From a checkpoint of a small multi-label audio tagger.
Training: soap at rate 0.0048, 8300 steps, batches of 64.
Data: trained on notes from a synthesiser with random patches, 78125 training examples, 6.8 epochs.
Rows from block 3 of a small multi-label audio tagger, named by matrix and row number. Each number is 128 + 32 x the weight over its row's rms, rounded and kept within 0 to 255. All counts start at 0. Numbers have three digits each. After the name is the row's rms in percent of the matrix's.
After each channel's rows are labels from the 100 clips, of 14976, where the channel reaches its highest value: "loudest" is the band of the loudest frequency at the time of the peak. Only what is clearly more common there than usual is listed. The data: notes from a synthesiser with random patches.
# conv: width-5 conv, stride 2 (model.blocks.3.conv.weight, 192x192x5, each kernel summed), inputs 96-143

conv.75 107:228124166083086150116116162143141102100049158119141064132096082131093132136157067107143159073117063087119081097089138107119106116148134105159138
loudest: 500 to 1000 Hz; 1000 to 2000 Hz

conv.142 096:178090182171101125143112093135111141096121126121119096121177082155089110086146206119102100140164148126061145135155142052133178162143157156178135
loudest: 2000 to 4000 Hz

conv.151 079:106104162125187182115103159080150117097153155158076107182131093153119101150121130120145170108121104081132120164103075140193165125127135131125136
loudest: 250 to 500 Hz

conv.120 106:140163134135112141097124116093158119122078126135115097139133103124150091154153219074181107111132114039108090163103111085124102184123128103169081
loudest: 2000 to 4000 Hz

conv.69 094:093120138122180138120168147188158130102104102099125177146131134167143188136111110106126156160132106091096114118079147062091117152148149160083170
loudest: 2000 to 4000 Hz

conv.167 099:104185099164110167095071176194036204118110128091152148158091113114149075155156150127090122133149165124121117110128112104144141109165142101105137
loudest: 4000 to 8000 Hz; 2000 to 4000 Hz

conv.184 089:111101113114136148073090211171133135092143124134129112113139040159175124108085086125122150137158101100096158140133097121133120129099131127126148
loudest: 2000 to 4000 Hz

conv.131 119:183167141158144143135094095138154109125129170089114123122078147112253079096197166184144088146157092111132134118098189168155150104165091141118119
loudest: 1000 to 2000 Hz

conv.121 100:099095125110134148148110176135108079069130061119102057180101092156108056176120147146153174113135094125142119144102057138073125162136066119153156
loudest: 250 to 500 Hz

conv.4 103:064112229200166116134115132136141106140102123127132094125086104162187074150149221135130096130127089111157213135189118079148163175134065146122117
loudest: 4000 to 8000 Hz

conv.74 093:119127114153084113121112097185099068118118160083119090090097095121100030109093124137158124087157126125182172119148148160164175127129012132144101
loudest: 500 to 1000 Hz

conv.16 096:173154176042130129101164139143109140126126102125104132104093110135116105103115206057109130126119152102084107054222082112132133138112099125114121
loudest: 1000 to 2000 Hz; 2000 to 4000 Hz

conv.6 094:141206137171077176135091104141212089089107095143098119134119135151131118102132104126176112148126084097144111143155096131119160117152121113183074
loudest: 4000 to 8000 Hz

conv.58 098:076159117083098131087134173048095100088160136151123109148113090187125066109123187139129079085126091084101188159203086095134164136128095169154148
loudest: 250 to 500 Hz

conv.46 103:123121145101126220090116115159136145147083153157109144091152156115121168161171161147129192235154128103116152127147101101075125134134213089125193
loudest: 250 to 500 Hz

conv.77 108:132115118132150090120122091126069140102138133145150099101134068121074193156168114120090140102086077120122124087119114200142117091129179062088162
loudest: 4000 to 8000 Hz

conv.80 127:141093180082151199141152134143121118084107092159137215149133165090150167100162123084132125189190104162168160108163144138079134126169112082137155
loudest: 250 to 500 Hz

conv.107 094:100167153183139134130153147106138144093142108138124139160111134059129197128123139147105155115174140124162109115126108152132115126094187038127115
loudest: 4000 to 8000 Hz

conv.54 099:161098101117095163117139088160150139058155148189127150116128111126127000138118145106147092126188153126048105149118119145118089156186018137091132
loudest: 500 to 1000 Hz

conv.161 096:159119085108141111139135124122120088101171142130085173182111152135171026127123139104124146077110156017150135115148083084137131134112118144118112
loudest: 4000 to 8000 Hz

conv.159 099:117154149192141077137094125073103059073196112107174118158144101111134147154068100106110186106192161101076130149146104170134107092187160108140109
loudest: 4000 to 8000 Hz

conv.63 109:098102115153067092086121157114108061103133129168091085081113149204146142137128143173118113063114126086100145142218132140125129180131148127123118
loudest: 500 to 1000 Hz

conv.103 098:148176130080113109149125142080148159198136114163146095165121130057174133105198051109102146146104139121097127129146100120121143123119153127118090
loudest: 500 to 1000 Hz

conv.146 072:176162120133157115153098185067090141117118118172114119131091098145169097128165131102135137131129078153122131093131105156134146104156086156112117
loudest: 250 to 500 Hz

conv.87 098:211089164115077117097108130118149186105085099172156163111161209147170177108129106120080170191144104151141124132143178107155129109127102114115186
loudest: 2000 to 4000 Hz

conv.51 085:151100107165105127157130134091173144122101222117131083105102128116125123083103182174101072087143141162146112185120064146080157149103104175139115
loudest: 4000 to 8000 Hz

conv.190 111:169114187148178144129187130107195127086112131126131088168138116178155128124096183181153178134126091107132114190197152208121153141147085143148070
loudest: 2000 to 4000 Hz

conv.15 096:090159105149124060087148214105127118100189119114082110114187075119112071101051172081081137134218114120150106096133123096069091116170107086097111
loudest: 500 to 1000 Hz

conv.25 095:131101081082104116159095128113119170182135161110130150097103194145109089126159147141132114109172115107163157162164093142073115109112110064167129
loudest: 4000 to 8000 Hz

conv.13 093:120162171136067110128126070162140119107086178124110142065119119190150126134122168112146125157091099162109120129168143065146130197113102126176103
loudest: 4000 to 8000 Hz; 2000 to 4000 Hz

conv.158 090:133094115103113096148113121117110101163136117130142174065089157123209115121150148096150155161181110120114167130103088087090199128105104084074140
loudest: 500 to 1000 Hz

conv.155 104:161119172157155167131174159101073139089171170112123096095130129045148146123184089162151103146107146087103112198160139161125129100117082066157134
loudest: 4000 to 8000 Hz

conv.156 106:100138151144134091122124145156223107112152113120133082138108140184102135164123200115060099128126092153121157130118165110127121115132112176108107
loudest: 250 to 500 Hz

conv.129 092:174148167181116125136132135172095091115111104147115152156126180110103116161119175150168132058180161082172157089083146166204141076126164175063077
loudest: 4000 to 8000 Hz

conv.138 077:124142115118083143126147103072155102107192125150092171087073133141173204135106171099134146089131066164131162054173115110136099128133184172104119
loudest: 4000 to 8000 Hz

conv.43 116:114126118110134122147157068054183157139140161062152145157119093106096149131114147131101166141110154131114101136104117113095157168114157135112124
loudest: 250 to 500 Hz

conv.3 112:188088103180118092120078206122099153141090139132167099169130106102125174145118145139164180092166148123150108141137108107129150108137185103160131
loudest: 250 to 500 Hz

conv.66 107:163138131160133114130148132149201096145145036136151137109111112138173124144127156074121130158178090188074110123157135119147147207168104153139093
loudest: 1000 to 2000 Hz

conv.101 098:178127189090116085109103090179022181109155162052148179135163095112149098128149112133161135105142149101106139079179137148057116124105129100163120
loudest: 4000 to 8000 Hz

conv.152 103:129104087171197086189116151146109118149126085147128152109149150083068108161159103128168164141124176088120087084141063106152119148122120116146099
loudest: 4000 to 8000 Hz

conv.53 091:110109158149114117104161128094093179081169154122106176107154085102086096112103147086101100113117204150111116099132106127097132129158188130096164
loudest: 4000 to 8000 Hz

conv.31 098:089128125162142144159191157115169128078141123189085112105090099129061176084207128147107096117140076112093107127169114119155145141139112126115112
loudest: 500 to 1000 Hz; 1000 to 2000 Hz

conv.187 116:114131119114158071172100124133123107148086111073175086162120122218082107155109131121114092132089151133146117062118096201108100144091144084207119
loudest: 4000 to 8000 Hz

conv.12 102:133077116115143132083136149149155147115102098144123186177108157165105134176083216109184141163138148103067134097083142150135195149110100094102161
loudest: 2000 to 4000 Hz

conv.21 105:043135088143114099091127127144126162109135091189148047152111060111115166120139102094119128130125112131157162110135102126094144169110216083145120
loudest: 500 to 1000 Hz

conv.35 102:170131147109088127152144101115110145108073198129086127182093120120112093155097149131092112193054149039088080128119096164087127142116137153104099
loudest: 500 to 1000 Hz

conv.39 093:153142123105116137103154184129106128142084090124103122175190064138134125125070121105129069155152173069128158141153168128093167139078185145151156
loudest: 4000 to 8000 Hz

conv.153 096:088107148112185125166154138089152129110123090130176083078086081153062122125108064101067122130095092138146187118163138173153131169090183145195146
loudest: 250 to 500 Hz

conv.180 102:145073135151133103123119129092145127090145116166106212146158066160111170110090156080159167108126075114188140142122093149127138107130150096131156
loudest: 4000 to 8000 Hz

conv.67 110:083133132169164124168115125115121101104107186122143177192235139156156062099160146146088066094148137111135160185145163179092132128144059154143104
loudest: 2000 to 4000 Hz

conv.92 093:098156086053095107067125109168097158196126104115147141088103123127106112174118082154084088170094146153173165143112172114089108118094107142137138
loudest: 250 to 500 Hz

conv.1 107:146165149111124152065082120058110158173113112139098118167133197112113069087120087111125120114095087121156111126118143138100086150103120081173096
loudest: 1000 to 2000 Hz; 500 to 1000 Hz

conv.45 097:110134141113118143112147115086098115133102152114111155080117142174088255138132104135091128070081172114129129077157158132127138131125213088118143
loudest: 4000 to 8000 Hz

conv.179 113:095160168143076092150131078184088153091115100130209064109136119100136121125154100161152131123167075149096156145128128089117164185072111072102123
loudest: 2000 to 4000 Hz

conv.143 090:136107075121168116149065135109122105168122052134140153111146107174105081086136141091123130182148050187145139126161150169080102119106083139144148
loudest: 4000 to 8000 Hz

conv.41 096:126159141154125141057072105125077127107166120149153078096178139100136140170138136107105156147141110151089089099170145140106047151037171075154144
loudest: 1000 to 2000 Hz

conv.95 103:189130159151076115135141127115187133078126114118137015207121097150141160167171089114121152074144084120137123114159124139094160174123173138082115
loudest: 1000 to 2000 Hz

conv.149 093:097121138099094118155098106180152107095080120105132105130081181086137117091174109106179158104096167107137126137134100121158133079107130056137066
loudest: 4000 to 8000 Hz; 2000 to 4000 Hz

conv.98 101:177142114168110165180141143073177101076143142148099151111137089167094151106122090069126122110106085137154106215112118194107151129074137147148119
loudest: 250 to 500 Hz

conv.134 086:094151129142146145172135170123123134090095152138071108186152169060129115143090204074114130067140128120119119123183115160153127122102164079122075
loudest: 4000 to 8000 Hz

conv.79 113:119161105118075120076107150129106165115091066098147131152153140167168079157120133108126144102133109075131146172127144100121112102154106124165219
loudest: 500 to 1000 Hz

conv.145 102:116129131076143099126103139156149103118105122122155125125146161080110098109134184146152120134120120152137127204080176098116173130191095094129119
loudest: 4000 to 8000 Hz; 2000 to 4000 Hz

conv.8 106:077125142122066126079068123138127108119124098141107162117085119113186119082204104191150121154109107101157165165077156171147165110141166128155162
loudest: 1000 to 2000 Hz

conv.59 102:114115090102172060133153131055139129099108083129168090149128082145204114130163138141108106092109207139093144130205137104104097109128078188146118
loudest: 4000 to 8000 Hz

conv.84 094:223116179071124135142134079079103126158099091162137131129176146082136116140091085133111087175133159083167146154084126125103102133139098088086160
loudest: 2000 to 4000 Hz; 1000 to 2000 Hz

conv.26 108:102073124135127149147101090057148137141145139141145131169145134096166132121125181124175136085131150114083136108107120127164174135070132098128130
loudest: 2000 to 4000 Hz

conv.102 097:121177157133100120155125101107144146162120188180116098114121102122107077114141183120109124134098193132132159177133162078131135154099108139094149
loudest: 500 to 1000 Hz

conv.27 092:165129126132124120127114100135095147160129103132092104122119108104129087132068165097107105106124169192093177146148103093173102101093177097135152
loudest: 4000 to 8000 Hz

conv.119 097:185121106198086140142092083092153121113150140101145149059091106103126154092142105198129104138152095182119131129156145127152162186111182118138165
loudest: 4000 to 8000 Hz

conv.162 097:104138124136164124088152186203127116147144120084127076067134157122142096195112161118140107098205198079135115094151144159126128100144083132107128
loudest: 4000 to 8000 Hz

conv.136 093:148106189041170120115149113181120084150095103156120173135076094162119098131143183129134110127153113097117167117135104091142120107124127092142188
loudest: 4000 to 8000 Hz

conv.128 093:151158137146135121136118134132100178116119139099122114167126102089127097127158139110126163127104153171103175107112123090125157115145085077183131
loudest: 4000 to 8000 Hz

conv.18 093:080082128190124131127103073174126228144069087131106124103109156140106179128123107153096148171103112199114166113106110131149062143078178125113219
loudest: 4000 to 8000 Hz

conv.108 102:155091135077116095132113142118176204137142088092109082132105161129156108172146198133167121164124098131156148154147145161120153118153111168090218
loudest: 1000 to 2000 Hz

conv.34 089:151086150135200143172127109107117166131137066153191103113115171108131096135132112144138118109181173162179111102135153123121157141059162090128105
loudest: 4000 to 8000 Hz

conv.60 088:120172106159129122098118089113153078120151080132111171090120096189148077060200169138100065134163132170127129109111149157131159072172088193139163
loudest: 4000 to 8000 Hz

conv.52 109:108149150128090151139146139069106089128111155096128085198102133122214127106147113119119100109157094159206155137114148196159150120138068100143127
loudest: 2000 to 4000 Hz

conv.90 086:124132173117142091100078114139077107146154131114136111104089101125081129104105100221093153093157153109144165149183078179177145085121194109107164
loudest: 250 to 500 Hz

conv.147 080:130135115128182146165093194121092170087171108117102113129095167210086169142134157097172136161115075113168066125055138104191153094112144106106107
loudest: 250 to 500 Hz

conv.188 080:103183107139111138136144095087174144175138119151114129121133125140120122136184110101170156079170159083149093136137163147085091141115104131093138
loudest: 250 to 500 Hz

conv.23 099:128107111127183113116151125138087094119111153120121093157116097078159049147126090124083110141132062108145104130085071231151157172132120100141112
loudest: 2000 to 4000 Hz

conv.168 097:083184119223150149097083139164143114128136129113155104113102085118149078156076116156154144122159081140140100102081133141130094147104099231104166
loudest: 4000 to 8000 Hz

conv.57 094:164115158150107049124112095150102112103098128098130151099119075137135124105165119142138179094134127119130154133152100120108085073123176109126179
loudest: 4000 to 8000 Hz